{
  "arch": "convnext_v2",
  "model": "image classifier",
  "dataset": "single toy objects rendered from many sides on busy backdrops",
  "train_examples": 203450,
  "image_size": 64,
  "crop_scale_min": 1,
  "horizontal_flip": true,
  "translate": 0.06,
  "color_jitter": 0.1,
  "targets": ["object", "view", "finish"],
  "num_classes": [30, 3, 3],
  "isotropic": false,
  "norm": "layernorm",
  "activation": "gelu_tanh",
  "mlp_ratio": 6,
  "inner_norm": false,
  "patch_size": [4, 4],
  "conv_stem": false,
  "depths": [3, 6, 3],
  "widths": [64, 128, 256],
  "kernel_size": 3,
  "label_smoothing": 0.05,
  "loss": "cross_entropy",
  "head_dropout": 0.2,
  "init": "kaiming_normal",
  "residual_init": "none",
  "optimizer": "muon",
  "muon_scale": "match_rms_adamw",
  "lr": 0.0018,
  "momentum": 0.95,
  "nesterov": true,
  "orthogonalizer": "newton_schulz_5",
  "adamw_lr_other_params": 0.0012,
  "grad_clip": 3.0,
  "steps": 10700,
  "batch_size": 256,
  "epochs": 13.5,
  "lr_schedule": "cosine",
  "final_lr_fraction": 0.01,
  "warmup_steps": 320,
  "weight_decay": 0.4,
  "adamw_weight_decay_other_params": 0.01
}
Rows from block 4 of a small image classifier, named by matrix and row number. Rows with one number belong to one neuron. Each number is 128 + 24 x the weight over its row's rms, rounded and kept within 0 to 255. All counts start at 0. Numbers have three digits each. After the name is the row's rms in percent of the matrix's.
After each neuron's rows are labels from the 100 images, of 14848, where the neuron reaches its highest value: "patch colour" is the nearest of a few named colours to the mean colour under the peak; "top examples" is what is common among them. Only what is clearly more common there than usual is listed. The data: single toy objects rendered from many sides on busy backdrops. In brackets: how many of the 100.
# fc1: MLP up (model.blocks.4.mlp.fc1.weight, 768x128), inputs 0-127
# fc2: MLP down (model.blocks.4.mlp.fc2.weight, 128x768, transposed), outputs 0-127

fc1.590 172:063158165136149087084121142077132157098127117124057124134124160148139157131140148102162134133115146123138146122156147151152118149115127176140138147109110139109123120125115139088120171132148123169124171107147129102084157141156116135096115087155118127111144142108096103149162125122134108136164154108132141091137099136139145139195118135123128098146138090147129128099107115163139126087156
fc2.590 144:131091115169155156112081158116149116145157169141080152129164137165104151120111144083141117143146135108126158106157115129128125141104116110128160150115114102153130145108060149133129127120151119153139109122128095162117088174137107130128124123101143131130115123154083127122120106150136085145126094150125126186166077128136157121140170165131138152120114122153075108138130096128163148093159
patch colour: black (37)
top examples: glossy (69)

fc1.547 076:135131133131143107136143133112104136087153158090146146101149105155146141103127122144148148140140129099140139087112093145164108134096123088120115142145136132131066141152132114150175102160116156137130136183118166112116150122126142111135152163087102107122144097110110121156165094174142174137088138149136144131109075093160171094135118094109119115116116107112115116123111109101197150116120
fc2.547 071:123111098113072093132114106148158142138127129106112154087084178138148123154134150113114131167149118150148143133113132154114103147157129151107058144074124087124112112113112120110136148187147117116118183101113147146133086140106141146100147127119137123120149122136124122146096147168121127176144156099127144149110188163129124117141098098134128136137169163136148122120092140144155114102097
patch colour: black (36)
top examples: matte (62)

fc1.340 133:087126179078156150105130094126164133111144089140118099103097125091118116148141107158121109173163147136103131089135128142119137137131129084156124144128133107112123128134150084114091087125167124126102130121120186119123101079155118142151162095190120144088084161135138115119156140124120126135148142115148156128134121144126147116113111115087103161137159137147164086130161130157133110093138
fc2.340 124:110195154138126131168160152134146123152156067101141100137113130153123156109158165151145113087107125123140130142124122134131110110140121144158148197115131093138119086149134128112102137130154139096178119136117142121070147133143140114122112120175116138191154129084154142135132124121129107136100138159164160137127109100094085118162136123126165151137100156115091139170103129127116114136119
patch colour: pink (27)
top examples: matte (66)

fc1.592 135:118142141138088136121144144159117119128143103130175122121123162131057093168142122134109112127146083111140148106117175081114119121112157153145161139122142130118144116157073092124125144110146184119120184142120132148068146134154115108127076086138137152096112096116092121082161145148125142099105117146119142099134132113140123135141153133131139172121121111158103151106115116135147101155165
fc2.592 113:176122107141115152108131152098097159117158133090136108154198102162121113168125123076168095143091153115106089131146138093141179123143136120131157114142140126163146157148099093129173118170125132074144101145147146117129117122148119085116133130112169131160137113131122098088122119142120123088138130132119111197105146145127116085128127113143151116127133170111114132103142112115139114130106
patch colour: black (52)
top examples: glossy (94)

fc1.390 113:129132114161153169143146106117127099115150156117145107097108109116099119131126102134150161135114116116114106140152188129090079150111142112185134145095115063117190153165086089089116137116137111138060119142134147140124167135125180122112124126132148168124138121102131121120159125189145130144122135121101132135103131102100132114138130092141156159168092129138126124107138128144106123141126
fc2.390 110:139145130161127103146142096154156128117148134137166100102107094131161086184160118126163113117144142109112098118148100102177157131098123152092154134153093119131156169157133155145097134153145094134129134129159114138144141116091093086134089129118149150121098077134091101147111185156131142106137119149180128153133111162113106120113107141146117136107150149113136139150154107164141137177128
patch colour: brown (57)
top examples: candle (34)

fc1.250 090:142135130101115185156160106163121130129104135102106104156121122081139119139061115132119131150116187092133110119126144173120097115139080129117109106098119161138158081127101173154138126167147140138145158123143134155106066123098115135154155121119150120179132141123148122099150160122081121116111117114144147107128137140130125144163136139115123091092141158114068152111127114134142112158140
fc2.250 090:108137168176126107106145156175151127124143162122112121103135155146095101138102136164150109201131122150115154147129104143141166149110122155102140130142143130142114156117139128097174067144145090092147152123150113146163152122133125120133113105121142150112117167134149137115107147116178161143122108082139153166113154129111094124130103165122081163139090138125132159121110110169159139103148
patch colour: brown (62)
top examples: matte (60)

fc1.301 055:118162147156096095158148151115080067132161152148117119130165145118132141095123109171119096150163133119159096150142133134144165092113117143140115147156112147087162133118146128140105107057133113122171092148136164159146160166121134123086175151167089129116104117136129129143127111112138096117116132100159144126157127140126117145122093125107118094118129084093130144127091166123133141121107
fc2.301 055:132137156112172139147158144156102168159089156121133103083113122106153093121139140157114139116155136117120145099140109161129149120149090154143080127127076113093095091127128124127145090114105099122121156108155149134156179143129141087115082101159154079132096140144131148147144116108120125155106113120127116126133133137155128126135081096089122126165106130117129110115159172081157168105153
patch colour: black (33)
top examples: metallic (61)

fc1.103 100:126139127141117138141149127105197109137126089153156113115117137122085110115096118117099143146119168121118122111144119141095118126147094129150120098118098134179125140121110130129173112152157123126142135141122121101162075163175168171126114118094135130129137115106142125110144119203102091102194142106150119123121114087101126105112152129165100070106084122127164126134142139116114155137125
fc2.103 099:124125117137149116145150098157142125115111167110160133133131096116072090114136121089195126151077176144109126152124085128150094158115134140185127117129086100187117144124164171117116094083136152133124132106141136125183147149098163106109120115115092150146143089117134121122095116128150071121118146113135093151153137149129159126128143104123132135110142115157130122154121129127109123118098
patch colour: grey (64)
top examples: metallic (62)

fc1.610 153:099105122066130117092162116168132090140104109108226120118124120146145133124153140148120135102125118126104140094101119118149126143142144133157101150139130135094114125120135196100119092114129094103146151147112120176135117128152127125127136091167124131171120142117114130129156145111147116115091127124101149146080109172114150118120137147081150105120131085129124136160135107142134172108173
fc2.610 147:120143132150115083105142108104141071117153118135138148105145131182114094121163151127106163099134102130147135134119112107081183123143112105161136123138149138111081123105136149111115098148137117074132123151111093144151133121093117088143131130167123129126145129192094099130121105111063085154126110116144159134097126133093150114145169103132110167116140137141130087099108134121125090136145
patch colour: brown (57)
top examples: metallic (81)

fc1.739 127:130082116133129117159165151114151128105096111106125139136116118115087136127139077137143118160108159136168108162127129142132113151100105127161120116122115146160061129118096114170115147174166130160112148092105151166153061142156169141095134104130164146140122125137136134097164118170108113104143111126170080131098147153115133112110128092128130123093110145165138114108139123123081122118126
fc2.739 133:095121098127096133090149118150153129137117144142108128152150122096175134122098130126123118102114135118121131116139117113162109092134087155150149130102137148114170131119116106141136165086111160154110122152110153139168130064084164115103078153149103164122114070109094118084130118110109123100107163101167149137104107130143130107111126187111170132119139125104099118161141125116158107155154
patch colour: grey (63)
top examples: metallic (67)

fc1.110 129:129096162137147127066150129085114103097136128138108103145100124070102181167134110126087082166122125140142140130120089102119162110140170108100141151124155150162115148103135128115126139100147132129125126121094118123143149176116177128188151093173181131134139161098119128116146158114112130136130126093135152137125154129102112166135123140130078094116110109157123106123112107112116123111116
fc2.110 119:109184117110135153146127110141086122132109121097143151119109146142111154131088134128136162137101112114140136157146118173151090123159153133110117142177148080150095164136185149107136135145126121126127123151125171106132131131125143141114125120174105166110144133146170103174123109127109094108137086116123176127154102065099155119118138149116131114114160124154119170139149168104077158123144
patch colour: brown (56)
top examples: metallic (61); rocket (28)

fc1.537 111:118120123116078121080103132151150104095107124127093125129086119119126124099140139117107129177138152168130125116140135128155101123090150137138123078138104137161115139129120099115137109132145191122152159070155120153154074160137141123121122141143176135107120131134110141169176158146096126148110096182101132159121115101128159113112102132138118148146119133163118169110125125194139155122148
fc2.537 131:088142135122150170129157150150128145144109087109120085087122132140139133099099090135188135136081152113114113113134136131143122065148128135141103122167090136127121113135116162146159132165132138147123114180104152124087134123154173156126142147173160102110131183107123128114110108179172132113118174168142107130157134137108123132134146114135106159097122093126132124138091108133133129164109
patch colour: black (37)
top examples: from below (77)

fc1.172 177:162108129143138105119182064153125140091135099118116140116132095112107115137189140104131130129142147100130122104129148100167146162164118113149145138165135141114080143096123134143160114140148134156188146123133157166092106129122107123125117163141117114139131085114085158141135106092121102123097129098148114185142133138116122119148123135141092130127100125149151146085136132114056136149094
fc2.172 150:130114136099157137147144107162156104166146219081095146118084059133154132090110137141116191144109128099106116127154138074107121120144127097129094130109131120136133142114135120136165130136136121121138129130124116117150107116139138114124128137118154113107082123089126140100118153070106135143169143148106111098159121133112152164117114153178125132158104141161102112112128135149148137109102
patch colour: pink (32)
top examples: metallic (80); umbrella (38)